config.toml
arch = "conformer"
train_examples = 26041
n_mels = 80
subsampling = 2
batch_size = 48
Rows from block 7, named by matrix and row number. Each number is 500 + 25 x the weight over its row's rms, rounded and kept within 0 to 999. All counts start at 0. Numbers have three digits each. After the name is the row's rms in percent of the matrix's.
# fc1: shared expert up (model.blocks.7.mlp.shared.fc1.weight, 384x192), inputs 128-191
fc1.36 107:491475483524494471556477460472498490428484471522481485492549501507462547520490496482496551532494465502530496526498544524513477495496508472503516515500470500477461544545494503487512505454466484
fc1.37 098:545567516538523536537512485458491515523495488565464538537506511496467496530472497474506483553502519523496464534509492502467510502560509488500531541533494500503495484477507550467545505490484528
fc1.38 100:546487535543503492499507448512512517496495463501472470505504508473535469479497509492484494491498480489537458445506512517478518486525537468522476500503540488558473526525497512455462532512456451
fc1.39 103:500487482533549518485497438500490538490496465519491520501509467491522479499448559499504473469512540443509537466505531481519502534507491479505498514498458514513515515506504488552472481482504504
fc1.40 103:488476436445500471523475498483531486479501502493497533492476491529508514492524500529478536543491524553521495533537528417500508535531535498459472502526501517554510472503486487480495496497501537
fc1.41 104:482516464518493456475500511503506491526446514502478526497477484500486502478504509511540476535473550487525447446494560476511518529499537497516496460526487496486515486549533520539542530483481464
fc1.42 100:525494496511505531517510474501497511473474499509492534485465537501484492519514517499495467459517472518502504544507483501508480470497504504509517522506528465550443498474501484494487574523511509
fc1.43 098:536534499505524475460519478502496526494493498536500468498497455471509530479505508487462503511522465534489455466521539480530510495544465531514511508523527489477477538545534518482475470460471498
fc1.44 101:531472493487463465485509456490540518496543487488499513462516509516510489533528501501486470488506505503504532496529482514518495476517526560529504458495504508506461495473461505486554466524485502
fc1.45 096:528516499481552555498495482510509493529490508507464493512493471537523495507468523444524486526500462547508505522535497509485517509470435480478516516487536502529513470477522479459512516438523501
fc1.46 103:491503495516471531533541474490494480489495508532512519483508482485532498500512475476530482542461470536473462501487551502474475501520489473489466472465531506502487488478487489478490496495471476
fc1.47 102:507480477534474508465446475447510541466499496548460507508491495547555512483480528481479499504486473526535472507524501511480465480480494544513488498453476566541468467491494493420474519511516519
fc1.48 097:513501459534458481521464481492510538476459523505475502509532530519521531490509491488545541479480541511506472501512470503524498562508485485458542483473474527516520444492512477476478501526491519
fc1.49 110:496543510505540532471518492523473503478476475457493518502473494469490480508481481503583476528483479474487468515527475515507485516497507490508557463454499466527466507538487506507508477468485525
fc1.50 083:558531480483498490542521466535481513471497493485500493493506490512512494499489503479526496513490503500453498551517492461517498511546441532509528491475520502483503484493462493509549538449473449
fc1.51 101:499483557525452498512503484496503527472476545495491493464500471508501556552502493525518510499515483466482458492536484510549488507486447522514483525452456451538482498492500515503475537482517495
fc1.52 093:455530483490504513486464492537521509545524530539499519505506474491519513510493462535521502548523523502518524496518451499525525494485499470492416481451487501489483500486424512455509500534506514
fc1.53 100:463557536507552506512506437532483473506529485491530479507502507483531538510553542529510510503521491501526489494429455508466535523498521502496474493502550517552492484474508491481484501482476552
fc1.54 095:522540477510530529501490547512527527506488518478531526489520448513508519484530521474518540540471480521509519496472478530504529527486481517509475465529530449511514495538502552481494476505497473
fc1.55 102:524433507494500509538516454460510464532542496507468506450516482515532465474540550513481483478503504514490505490521506477455530485452511517480449504468551488508486523471518530492501505534513472
fc1.56 097:532525510483520503509458497500514500513498479535454506459548457512520529531442519534493514516500514516506497495526531494484490503491456527469500478526490483528488516511503522536523517538482490
fc1.57 098:510508473520547540510492505499538523500494509507495472491567513519529536471479458487488513490496522469481468497473505486509527511491480508515489513454508521519518504504549494498521523521503526
fc1.58 101:476494496515513551470480459500544473494530495511487491505540518538483555503499530532493472503478446472541546511485472486491484492499470504512534535515503536528458465505503514550470529445461490
fc1.59 109:501536520492504522495487461533475511478494485513490474525527486521486524533492579446527493501470567500515502450496478551518485512533501541496442464455496501498483481522457495487491546470462493
fc1.60 101:496505541525529493528533490539494533492472498459513533460515476508476519515463528532478452497477544452504524534525491475467457482476482525543459492496494476464488520488479475486524537504507506
fc1.61 095:481490528524498466468532476472551508509476504501473509453506520520487512454522530484543488506535479489497487535513451495515489506447559471525465481479524480543503445451516496561540490553520536
fc1.62 104:508477468540466468515460465561531532507486500458542525499505512447461545489482503499484525534537509495516531552486484521500534504529538488501497538494494503534501474491493528490459498440508511
fc1.63 095:521525529511500512501499504493516532552553483498508529456510497463500487521489494475477528492522466505495452529495527526509515484536508555492511488500535484485527506520461498538565515539489503
fc1.64 099:502488486476536518488522481517520495522476487472498484515512481501450503470464474467515440524484538476491524529459514457451499496541458512459539510448476527526484471488501518523511549518487485
fc1.65 101:485459501509510508503525487516474471504529509495514524447489498457479525468525531509509503499444535466504509500465472482496461499504492487543521483512471485486515486502489542550481508452464453
fc1.66 098:486560446486553490502495485497528503486496492460509515491544513471450462513465524500522463529457479499510495479512483485497517511464505468512475540488510509491520492501485525515510492443523520
fc1.67 100:506466483553490498529507434520477486489497526518468520533519535469448495540521512517488534575502521499547520549492461526532491483533474568528524511469482498513466499485518520508507494424530493
fc1.68 104:491484535495490477571480495509503446466489482511501491477519524452495475502507522517508511521484491521462487484492451502491488547504488533496493512489520523495537516500490485491517483499460499
fc1.69 099:478557472510472460477549491462523476508478510509468517536538437487471525502491508496511508533505525493543515475519499507495553498521481498479476516463531471514470560501492514511506459527491511
fc1.70 099:503531505526513477484502496514490488483481469509505502481510467529477542496475477469517465503558459502471479504504561436556499504525494524486509517478519495560502483488490479441469467491463488
fc1.71 097:518478536488478501470458484548531473499519513492431504536485504494469491511499499486520483516535459546530527499521484497538517527492504487508510496525504522536520508475456476489496517443467512
fc1.72 111:506506489493505500481469471540515500517537511497502563444497504480511515528460504527526476535488488523496509481493541496513489492543528522506514504506460484533555503530467508531505531501506497
fc1.73 105:494522511496507521531496479444534525479457483507459485502510497545495549491531532480484495463516479491492475509534527492521459485537493470528528499484527491511488483480537530499488484496511537
fc1.74 105:517499509466482515498535493523530498514474473487525494529551513499554521485463473494496483489519513492527512521507516493545501522512524473485513430500501526518516456502514500508546488493474528
fc1.75 093:479489544498550475472515505524523501509515461522501511519517489549487514500512519486545461520505474518507437464468535538504516498488493500490454500481496482528505461546540520500519490496545465
fc1.76 092:494489502511509504546487476492502480460536537493488533519519527505487519470461500474495519529460508463488495522520535490526457503435476469479519505502503488470488490523513528474517478523507480
fc1.77 105:477545491504531475471460510515514463444483458466473496504486515497514465514449520476511510532468473472514500481518482487504531492514510503534480469478468501578469533522522492500505497535545484
fc1.78 104:486536466495489458514512470486524546549531533500520513485530517478533496480515516516505483526515552519545509498549490489526482496531521525482486486505522476472531527506460522500525533537479517
fc1.79 102:515486459559466456492484493491540466465491512482492517507503535474494525454480470503491467542512489521520509462486513500493506525525514504493465528527512511482486468479521508451496477521498451
fc1.80 093:499518512534534513495485490532548477498470569492518536482533507496466498533465435547499504503459505494506493526481458506502489529542507439508489523506505524528498540487509505514542494488519508
fc1.81 110:487481456497503518493479562498490525515530492530465471476534500481504570494520523498509494528508496485515519526461504494485546549455478521473546530527479469501471527485491462470452522510472469
fc1.82 094:500536515473532517509492520503476515518497541504482548497523470466500545486519479518507514505529481470511483473512502520499529459519474495510516504530475466448514521510494503521486486474498524
fc1.83 096:466507545498472516506515490473507463509486493491477478549531500525480528530508538456532511490474496501473462486480526519487521501496487476499512512494538521538521501497529462520512434530459453
fc1.84 109:514516481493527494489488526485553456530544475484505531521527499495497491521489538485481462496530509467522491474474474524490515484510508463498485525473486515545479546475476503450461524524507460
fc1.85 095:502490559464518506489475506549450524460568502475515518491533500498507480476471482489525455525487505464511482491508508490446499530523495465505463446487503504513518499513534484481524509477481479
fc1.86 100:465520498521528449507465480502510487501500468492516525477506526530546486476520532521545460514487506514529511474531495453566508528496490512481485509525505523505451466477439474502528527530524476
fc1.87 100:523484499527500475474484501528536542540523494496489548485525496496459545520502521506518501503485516556488538489511512514516514465516443480486508547530486520526479511514515533512478497464502467
fc1.88 105:493522522486480549499523498470506455471474537567468514503498483524538554535526488512486480519463535488499481474482453497502519510557463512469486535509489520502521482506522488511522497504537518
fc1.89 102:523527511491498493475482494492528433505549455529486527484492494479511517489519529485502518486469496550509470514520553463499501499525507533475475517517488421522521513524484539472513527509487480
fc1.90 110:520521514509515474494459509509523503498506536519515520515504521517482511476451474508466484550491491529494525455479535439452518473473525493551485539534499483517454542503475467512523496516503500
fc1.91 104:488511485442501492493493465480508518464496488521502522466504530501520533502498494489490489492497501545450483485528513526478527497529445546495509557480472522543546519479479489508518540503497497
fc1.92 096:519481513495498458487462479505513505518530481516523529490446470500492520524499528462490523462467492528532470439468508484504523525482505514509475492530488536513520551483502515503541515529489481
fc1.93 096:522499506541482485531474486497499474490510530529506517476485512452509464471507550519522468484491488510457507519504479491468498475534487492497481442466509504487485502473535497488493521492560469
fc1.94 100:490548497511490467517437567462507523514517498523463503470492469490535492518493482485539500550486537532517531500500502492518455481536511487480479492476455468503462508490487470469487545472526472
fc1.95 100:509469520536452491535511468525525473467482487511490527502538545497515521522497496481528499464551498481525483551486498533490538544531479491509515469503500529501462507485509479488488485486534484
fc1.96 094:514503503535522508499482473485469465469532463503484533441483507548509518518512491455478479525510532474503509486487494504469543505517490509475506496520459516566468439486466517519548496477479500
fc1.97 097:495510511512523476536487532491481515477523496484446529480477505512494445469476524490507484487513482517506494526548509569518493495487541542539511537509486510496506489555479502517517549509509458
fc1.98 097:479524488468522511504505551520524508466497510524535529469496524480493507516481505557523485497468488509521525513493510506516487533508533520525510489472539484534509536464503514456476513490486478
fc1.99 101:446495509460487456530489495507479509505534488479459543460512466491549508520445535509512480467567523484499502457513483488511465495500522508500503470508498481502503515512475500499517514508528478
fc1.100 101:541509505503490483488476503522523469486511491540496523489506492523508483495483515458537510488501519478533495544509478482466520503496488538525516472503504490509489458478518508515534472498541451
fc1.101 107:493546480515542519499490475471510517513481542485504502544511515489531504508469511482469555492485448511496512495481464502521459465492494453518517512472512482505521515465486514508525493465478526
fc1.102 106:486522493468534486518474517473510509501513546492463510541507455439474494478452529552548442496499499486474443478509524514537502481512542553488474503481462487532487509474508518516479497524506519
fc1.103 105:523508498568547506537528480497448482523467499516489559532512480538519515527476499510449529497491511503517500483507466526523488541487514490504469514512460497493525464517513540486500462511519533
fc1.104 097:526546449530505483534496509452548500467522499516454494530507467526506455516539473527491488507512511512542521518470473521518491519505520502484486462509508489525467523528474477519476526505457458
fc1.105 104:489525507538492488527487450487535502490500479531453523495546513497529507496490452543513520477522444481484510484484505459463441530503493540504463488543501515496465488475483550457491534463529451
fc1.106 098:513533492473511512506451456474520545531521510478468470527513481462499505522497486496492517518487462461505534491449500539501547488515495447507490489488475471553512524493539502481531527536515478
fc1.107 097:500543514475547471498514465472484483474498468477489521493471516488483483505544564474533473549499523488538522525475469482483449497451532468518489483537523504518496500502498509483528488484512483
fc1.108 113:533533499492504495539461506488522520497513461530498538486515551497514466505462539511525490522475465466493486504509513486535508512488498536450477511539476504500496522505479499515525510526511487
fc1.109 103:515549527516513475491499496468472486510515471508484554485486440493527500503510521450495454532461525517489533517500492494513508490558486512501470489501538503508471474501458536527513474526478511
fc1.110 104:521488539516495476505532491497496495464468559534499537508507495520497475498477519494536444484513518519479480535508513497486544511487498517517461477530499549550470471496491486487506504505519528
fc1.111 108:452547515515513508518485518481510514523553512501526512536510509517511464517520515506470551525507521488546486486516509508477466533528483472441445473495491533508475501514547496488565486493506481
fc1.112 100:473488526544524525491490523464454486452524519513494513530480487510498531514502521522540518532487492421510481497521519527472502497487502484467521477492519510522482518453469507527512499526475479
fc1.113 112:468535470547466481495526492522542510481473524473513503489517508502526532505500538503504524494503492491470501482527488489492487452446511499531453464446513506550529518497485468526509501476505507
fc1.114 101:512475523521494472524487468530514488515511445485480493526546489474517481486498475509484508499460467500530483549529539483466487503484498489528482536474490505506453505503474504504480517504503507
fc1.115 106:483496532545483499487493473511470522492492524501488496508503476537520522536473530515517491514493469491483457425511463494521506519461514522486490512483463534500474547539514497517526471497479515
fc1.116 106:484459534529532495512502486476506466520543517557499515474505517482561468523486529536473519490510456503497500532511491494466469441495503535524472500520496492512500513477486507533522521505484498
fc1.117 100:505457506534515490486493478517493502487543532462547464492527515455490482456467511486515501534510531462471520500472506515472489524518490520482517441509483472480560518462521493503520504497496500
fc1.118 098:489541542534488522516532498511506487523525571494489505492509497536490504444497506498514488502503513489448488525503552519505446536517469474486508462469517509477509482525508526491484533481462445
fc1.119 102:498523492517483551498520490478517517497456548531549482492561473501459497462515514485527492503526547515482490479498480502519460537504512484506482527473500513540523502453491553492526515497504535
fc1.120 095:515522454524461521513485510507501541449507487499493490519509488497503513477506491505540515478501536498531491492465487520515508524460482508471515498458519470522505471514521546528545482475476482
fc1.121 096:512486543497456537478466484500506501493485490491510503533511478499495522474501500523462422516527503506558476515517489439462487467475528485464472498463527512524467487494531528468519510475478508
fc1.122 092:480539472474493486505484525541540505474531460469515510474487494484533483481452469514476479499515492494476577536538499514451497572534502498502492484429512498512508508495503464493504534446462481
fc1.123 095:520501555495491480480488534492498525491522527514532480459508509502493449505452506511488534521483505505485474497491489499471504502454479513499478476461450550474483485489517497539495498516473478
fc1.124 101:518539493485465479504492518477496562468475527488559527481544498499515467516483483459527452533527506494528514494439503488502471531503516509501475468504458535523496524499478508498527501487460483
fc1.125 096:444511491477457529487525488517537506544497524494486526508501534491540503512485489533528462498510528481478520489532469497504514486454477543524480530464471532500480483506525514532487532496525461
fc1.126 099:483496516530499460500528475517518523459556517509448532512517492449491465483530538507477477485502506465507503509462504516527455509475471576533513486489488496506472490525487456459490478540489516
fc1.127 086:513510474533484439514454516532568485444513511507471528475500483523517508507494511528489497480506508500495565523514535528479500508463487471530491507447474491488483455452493476527514526534498549
fc1.128 102:527531496564522449494502474501468477469524494490487512512541471521484519468485481494517520503537490528497441487461472493474531493511475508490507471460501515493480500494530518515536496474488495
fc1.129 100:523482483519520466469511507501488460554515498502439496475499467476484514521518538534519491485494492511506537515493488547510508510439464527540508518465498519536509543475473526454486500497524498
fc1.130 096:516495515573526497554470509518476499484530526503482486490528488498485507523469473489528480537508464519484487524515508484478495527516510492478516539550462510544466516500532494499498489493520497
fc1.131 102:522529534527470519547462485512494500530531477505498560488513539551521490522507503481475504508517515480491465490497491546471485520569499495528502478513514505503503512504488512520518523517486448
fc1.132 102:500524502480509526474511510502530452524496499509462550543489523500503466497493471456484491480517495503509528498485447506470517535494498516493506530502503483505468497504485532469516513503509484
fc1.133 099:520494503501519541500505445517555479514480504508479506541526520500531516505463491472530472462452465537500486535512479498523477516514488446494480525485492509517492495530497476511503518527492470
fc1.134 087:460518472479515499496477509453512537525453491493497498477565471526530501490516525475487547515487476512506446496513496513517455521485459520527506495514506516501499480495466495485517527531504527
fc1.135 102:487516469507489476470512516509472528504493502530474468508541529473506488515454553552519507551509492480499512490492513555518508511509555513520507450516505471538518465487536483441541499530500507
fc1.136 099:435470486569495525468533466502518504490479491461534461484512488482510477534493542515464476504519483550526526473533506526562492460464512479558468533470494505500476541549472481522489557507472495
fc1.137 102:447526499495495488512518468496474505491548497464468535519533438518520484516500540489502509504520500534468510484531504506464479501457473515516497481478493548492498502500504551511492521535496486
fc1.138 103:505522515535489479531542485491499524448539512496550492510506475452522495538482505521507485519499444522506481491485485529500463484516494527511482484510483504530514453524453508443507507489487457
fc1.139 100:496490528526503465520477506490482518482562479476517507495483496529493516488477513491461517547498480493500469522544511492548534489493515499499508468499523525505494503488502524446489479503508462
fc1.140 105:465542503538517487494504461493489540489549485499494500488504522481497517515501545556470490501485524466534483478478488487479514475457518505522511516524492500478490479505479523513488553488476469
fc1.141 100:510484477527477465485513526482504498472547543579521529496515454499534462453475509450517490517495514515487506530460493477505500518535477552484524527456460460532501494517484523513522514477546491
fc1.142 099:494489528539513468558480467487499528532491534501483482502544495508551455542522502470550490493496521524510515457530472530521491517489511491513527490477543533547546534521512489512556481516486533
fc1.143 095:495513527488491531497499492446505499522483459491465509505518520458510478491512511549476493545524565510514483517492520522475520536557477525505506494517482471511474522477541497483501430492489508
fc1.144 102:508528507511477525497511465500522570510483475503488491518535550563485487525463500481537528505490510539570491523531472492473469463508529488533496469456476480474488504496490531534493511459500541
fc1.145 100:569469524535499443457504530477520504462521533486485534494517484451470505516486496488555471509481489492473457511492454484500477487512504530502512476551477473574503538492470486521500483480515533
fc1.146 103:485502537509525523493532461492509476496474481528493511499536436474507501489542516483498520537514474530467501548532529473467526474507501471532482471484492537515484459506470500465494525486503536
fc1.147 099:506516530533515499514528486485495515507529494489523552493491511448531505545541501514512516527557517486485503483523515506460521465523508549529485544524483470522496508493522520462474508542515469
fc1.148 089:520526485541517515510477493514551513518526503478443467505570504490500483500493543468452545504483532508539525479517494510521463507485493510508483514529520489499515491499505509528506479512506474
fc1.149 102:512458469429529533533498479493535495440505443495524475477498508520505492500506476477491469514499518483507494497504489504473526516484449502533527505533542546539481481482491466509535470522496470
fc1.150 101:495514573534523479490524520504518528497529478526493513496535471490473492478513525462490474551446529534527491498485497533484493492499533476493448546457493497487501527516507447464530469524484525
fc1.151 104:482466449488513467503502490553491527477513497507494479481487493472496546508480500484535516503505450497516489496481525508479503515508529483488472515521470467506463480459542480505538490474461512
fc1.152 116:457482495496551514510484474551490469507493505508518517487525525513486505479455502504505475488466468522491500500502505515507495510513480507480476491539504503536510554464496490457547490477480486
fc1.153 109:523545526473517485557486515549530484428498481510479512541505477462485554499493519508491537485516521469509515448470479540507474506479555500482550508514460472533522531483522500540515511528476484
fc1.154 094:557508513518531530536452497475515529499501516503483514496491497496515521509458521517491462501471504506521557481487474497508474515450534521540483493463528494522475536496501481493493487533513435
fc1.155 096:485511516508480489501497511500495496520489506495474519519495563581518499516458501520489560465499502487488433484497501492498486527492518533492499470472485536524520480429487522448458474491462532
fc1.156 103:546516523468455468503435492496498530472526448561446531510483509529505525526513535509518511523469504533521491502520491501482502535477498500504555485504542520530540492510490508477512436474514486
fc1.157 087:501520460462497472500500515477536471455541471513485502478483527497538529506497571487510490514490509490479491511481501504527458507540485504492519550518521498515473469476520451520548474524505514
fc1.158 109:510535555482510515518481479502519517492544500495489485474507493503493520537490518524520540481474481509512491525520486473458489487539505489529499497490483551519480492479429501436553495485492525
fc1.159 097:521500503515538470466465528500537505521537513511469513516549512494497497539495529493495535524504518504509536490458478491504474553514465510477497495526512478514552486477460518485463503503516463
fc1.160 090:518475512528517522520498477523490458479505495511453515473538517491476502538469513460503490505471463500561530458505471517506493466497478499541510446504505490513507523466467521477529477479503472
fc1.161 095:500474485496502465500465510505496535510511495480513494483484517490515520475522462477531474550500486493513515492470523480463499466495478552508473501515528527543494459537520520496495486501486443
fc1.162 101:495527501500468538496525443481480553494497488475505560564489543517452489503478488518533461514534487547527493524534490510460494499534507497493508488499513536489500500547482526479462508459479472
fc1.163 096:478511490497517512505528498522510507493489494520486509490511479529517494477473465457503528516456505497521513539512518478513490514488522502482522469501473492529487513504550477497554482504476467
fc1.164 095:490492487511520553479510490450566492516521509517439506517495455481473494478473479508525529514442525497479533492509495475485462516509508473511463497474489483483500486478511535475536511521503494
fc1.165 099:511498483543536468515529499482538500484485508491487473528504515483503517497488488532489513496500499522521476483506498528517528488522527498487465540523473468507497526531446473436518530517507477
fc1.166 101:519556496518502483505431491511507459515447509506476553487489534481471536546495493512497471516537483493497529512489488532499458469493486476486486460472480474520517504509487457532517542465464502
fc1.167 100:470560496543495484505458496437506485530441546489467523498512486548518539526485536498482512478484500519526477487512518488481496474464442505493425498491501521509476488516453533523481513559469473
fc1.168 104:494472496510499468495496493468484470477472480526477472499525536475476492532490521455480487490480526540515499471508516526481491505486524525458459477523492514493498499489481471504475521541503471
fc1.169 104:515486484567543499508472475492499529496496512454510460517510498516529483464512544489479477546484524505531500533492483508447520467471471449497487543486529546505532461497493520552497533473520492
fc1.170 107:526555473518478520464496452509497510527481499537481470530512480489520503474496550521518526537486515525528492507477496495462522518522495486486497539449490533515493491538496468513532509520502489
fc1.171 093:496530511549477483498466504502526484494475496465460493494528531483502499476481482445510499500468468475517485507487482488478499510484513517513475521510504509538462467505453549486535502490472513
fc1.172 097:518476485521529495510479456500539539438450499432503518478508528510520484499466495488542516528540511498503510497461482480515494496493534498507487488481465537509512498475520491522507522479519456
fc1.173 100:500459505506498482523460480472561501473523487486483543527517505494506484475469485482496552459544493517501464488516550476511506513450516534488502477534490480517523454510446506500518528471531503
fc1.174 101:516473511497523467502516511450487527481536505494486481533503509521473462490496494493550501537483498498490515525508482533486507499499469448508472505473508502509483511505504444462558489492471510
fc1.175 100:491488503518493471500523489485508510494543450486463537514527518493463475537503516444486507560518540544463494471490485469490489488478446492503519479455531458527503504504490531521500523517494480
fc1.176 103:518471489525498518494509491495524528486488463514459529514495552450539486485512523553513510524478499503494466481533512467497563525496505490522498561509517485493521497477503515499504534478477495
fc1.177 101:516471485495495450517502464508482509504540449483474493485500475486533480490461478453486489555505488474521517473490455513477539482488505508532503463510479516537514512517469484485475513468470468
fc1.178 096:538519513506495521499473454475522506507528480525528532496478467450495546486435521473522487488494514487554507457477486472483520534470496485499519470498464493541511447507515532521542525504461513
fc1.179 101:461546470498503476526549512470502518521492524489498488512509481495523518492514490494487522513510507501528481513513518505515469474502536512508484516472514492501490508479496447459543485464513470
fc1.180 099:477518513487489482509504511466478527505495535495450496477510480474476531508514511478492479525518516519540501517477498468522490490516538506506437525531490489507497471490484493468512501462515512
fc1.181 095:509446477469488480482485508510519520500448488501533515506534487508483520477532517506452512482501522497560485527516529533523501513530528492507506515510498515529531504496500523512478484494498489
fc1.182 098:502493547488554446524514469470528522500488496474484521511492469494558540495480448484522491522470475531486478495471470522481426470486501523542484508522458545523467493485508477507470493468516482
fc1.183 094:519543495525519502503503508498492511477553469514535514449465510539538510503500533526503473500487443516476518516498437520545515513525514504490521486522471543499486507502512492508480525463513492
fc1.184 107:523511558523472486510508483528532490472499537531479468483544498492483542525524522488497526503533519502500476479483523500493516510469476494519482524481497555455483510492454469507501509460474463
fc1.185 096:488505492507494463492450521511515508540547498542470496519520519473475464504475492487503527507516511467490528526509502478474446525493522486487465481479537459484495500459524484521524522548494529
fc1.186 094:534494520559526543479530503539532465476502504484511524500487456505511443486493504510491505476501519492493533483552475454488497524506502522512474541457544463545525521462491482527521514487492501
fc1.187 106:511526540507529548495487464520464532466535498508461476486531491542498505495512486516513522479463500482517488460478525503501521507487477495506506495491517489545495528499498499483502472506489448
fc1.188 105:544520490492504457494483475507515541520492449526471543465500510551475510526469528495504507557501517463511531507527495488467502464512496510505498504474536546545485521487536486529525486499513476
fc1.189 102:517501467536491537496489483522529545458455470556505500513570487520497494531515503501533500506517500505467499509513501509509515538526507494514504507510516500478477488497486518465491483528511511
fc1.190 099:485482515461537515487440510494511526472515456533467510511463544493518518455516470487470531503507512521514518496479474479489559529482516511518477475522482553525482503488501454493535503498494481
fc1.191 098:508499497500499499505490502510516473481478510479479503485482501495497486583480480509494528470531478484494511517512483543492458517509490525509521517518486537504527523554492525496486505498457514
fc1.192 093:493524473525529507489455477497489551482518492539445518480526511502503527503503514492496489523479545556486502470469513493502537521486491514511471491450548492482544534518520509541504530513530492
fc1.193 099:469517531529496474496470482491492532499480458532482527509500510520550529492521535539522513514514481495532526484486521541489495443506479443482493499497504531482506508498541477516497481526515527
fc1.194 102:435549481509514468489489474502446472452495510520517483492522514518517495513496508555485467500489469542509468519509468490453473475462488470530467499460498484517497476488495513502527514504485520
fc1.195 098:475542482502507483512511462535534475540508471470542533507509525492498517489458492516450492519476551479506521482490495509519485498499523491497503470536477498529511499480562517532537496493503484
fc1.196 095:485474541515565503540472478525470479490462491504497510489530497518548503528505483497534507494512517522520515463524485495534444527462506517508507541481466529533490504496487511497479479517523491
fc1.197 101:550460503477569481530517480463541478521522507503506500490487499500461482514472507495480538494500536551525500461536487516512496494530490530503534531505500499576506509445485529531497520489493485
fc1.198 105:510509506528492489521480486504524532467514477554540535516443486471530515536507525503501537508505545501531514505490451517522540496498487456493493523526494528506460502500474482480490509525495500
fc1.199 111:493504481530514493491499484503437518543550489501510562504474481513515469519474481482542508524451478503453525496468509476438490497533525480496528490497468480517469506533505492514501500508513497
fc1.200 099:486557486546569496542518523503477528480506503481499509492517495499498507495486509499545525490494545528495523492507459514513560479500540472530528510509494491501479525486514461485505516513475523
fc1.201 094:547509479515483487536518528450507506494511521503493485481536481490513469534450494494517464494544482515496498524516501465510478524534519479452488499500450532511502506494507463488466527488489482
fc1.202 101:489450494474470515506494482476529520533544514499484514469468505490501502460489493494557497519490481558535527494463506481497508527509518480515477494495501500509502534482496515491495483543540513
fc1.203 095:489522489506533520564529492509479516545485493534508507511479526513469540498485485438462499509490488517494489515466488494509524504537476503527466516496493498514507481527470512475542481518509528
fc1.204 103:541483515491446463450522445463469497531527482505510517499497513528498496479462546532505495484512491543475520508488492513473518543459512462474516493472499514507445480548493484478570526472479512
fc1.205 091:459532481478523464440526440488518544506496479465502495524517522483493496566461487506534496523506516512495532512529515527488464481524463514473527499509499530509485499488491469481569491487513500
fc1.206 109:474482497511515495508454491493505532503509456515491514539507535535504485491497522495487516516505485505481475510534472430467465499500515495492472502488509505491490550435503569512522465463517480
fc1.207 104:482530463541494514514524473473477491483509476496479518464475475530536518536497539467506526517498512481514486526520512521498477487489505499534472514509508536475478488500526514504534465456519522
fc1.208 100:503500518463534538486509499497499528535533498558491515467526506481544507519484514512528478553469541497531529531550509497502542495529487482494529479494462538462527515474484473522506470486483490
fc1.209 096:545482524517533497522483528504547547479487532484487498502520484516468509537477448478515490501486505527498457488569525485470501510496494479524542531492475506516508469471545478490505509459461512
fc1.210 090:497495522526474514521470477471521578489498509540525462452513510464523513535524494507504521519530490558460458437468488505493514510500501536546499460504487505538536461458487504489485517509513507
fc1.211 096:463484504521486501530479497504533496473476447487491488518478446467521493509528496458479448533507486500550480538495534536478458513527514494513477490503496536521518539498536511527568472538479502
fc1.212 108:489533529485502473512474535501492513462510523507521519532498519524531544510467526511460490553467538526551476508525508484522474459498507521488511452490466465493466542556483485502558532492496511
fc1.213 095:492492491468472486522462469515470513518549426468486497506528492514527508490476486456531472502538506549525516491505499473482479532494500476531496476540537569522467514467483535468518519507516511
fc1.214 094:510551464521505454478536457508518500485475545510527559530509489522525455543516540448533459510511515515477485487473464471491465485492480521512506478501507505503485448501509504508531486527452530
fc1.215 100:513538499516497482532510442548517522513493509511486461531475513546540539477488522498509462461488469553495523528464550525528515493553502461502452518529469471502523449507513510491527449458495485
fc1.216 096:514518533478487522517503470552504465505463543557456508546514493501472516538529528512484449493503505480479517478512511472498506493470514528492471475498497493503473536489483522519487498485496493
fc1.217 095:527487491516533512512512454541459556469484487527534476475558547504480531505502487491497494537512467488532483532490502495501513531524484494527494512516485475485480519517486497546508507502533516
fc1.218 098:523510521503516509515462513487449460468490486513476488496495509533512488459479536469530471472545498501480526488508466538495490494520476478526466453518501497530455468498508543476532479478514565
fc1.219 100:507553500519480492529516495489533527477549521514486447557482529499481479527524469465484495533480470509526529518485501516487504543531518492503449476505527462485521478511548525501507506481513480
fc1.220 098:494464501542529531509477489530507487503508550522508550471518473484507505536514479502545451540554506471505514521462484515515436486499482501535504471514486447522481497506479505477475542511493470
fc1.221 098:514521436534530491484484475552505548526478499477487494481480471482531521511479518523521504526486452484515517459513506495471540493512492488560482492519460517532498508463519504474541479501515502
fc1.222 102:517530502542560512523467451463492505501536507492474476513479497536476475478527515509513492493446473520507464459501503488459503466523508520449472491497484506530559512488479504523507508476495542
fc1.223 095:500492511563516545469496510534485531516548494539537527499525513510500490467487528488491502531483495518540535484520519504514456461506494507470501470492539545526530473475457450467478530418505500
fc1.224 102:512507498497470515485538490529504575485509468485469508485552460523456533505509511513535527473510525542530540555464470515531542495491507508505554490471498466499485480503488522467511480492493516
fc1.225 103:484495463519479486489480484528527514523497527458478508485483511461550541516532510505524455466481516493478509521470482534534496508551470509526510492525491478552490461490492489512503489542512525
fc1.226 104:504549518471528488506490478471537502495493540518530482526493543472476531495479528509501546547483500534532422531456504509456518510525470457494466507534502530481509508519506484510512522531494512
fc1.227 099:511510473485462541501464525473515543502515468504519508501516486489535486502481504494492507495451487494516527527469506514500482508481429507524503516485506517472498517498520456481526528469492524
fc1.228 103:475473472520487451476500527523477483511528460496533478493486486499507519516495522523495484548474503463471483542536480585463497492495518507499484474477526513504518504485498478498525505472508481
fc1.229 111:509483519524501557487448512469508552505507481535514479516476501516515547536498497490487537504504520480497510481492521485527515542546520527492498493445500490520515510473537537502504528465536486
fc1.230 109:513515478494542491482466507531491464473496477547510505487514497518525541528486524504476481492454523503524493531479506529487474470462475510472489512476535436504502496508536509513505534461518501
fc1.231 105:480503516508488483460492502467522475509575521519487484530490513529527494473511499449461513480526514496533469484535467477536487491513502553504495480513474477534508537518515516479499503513541501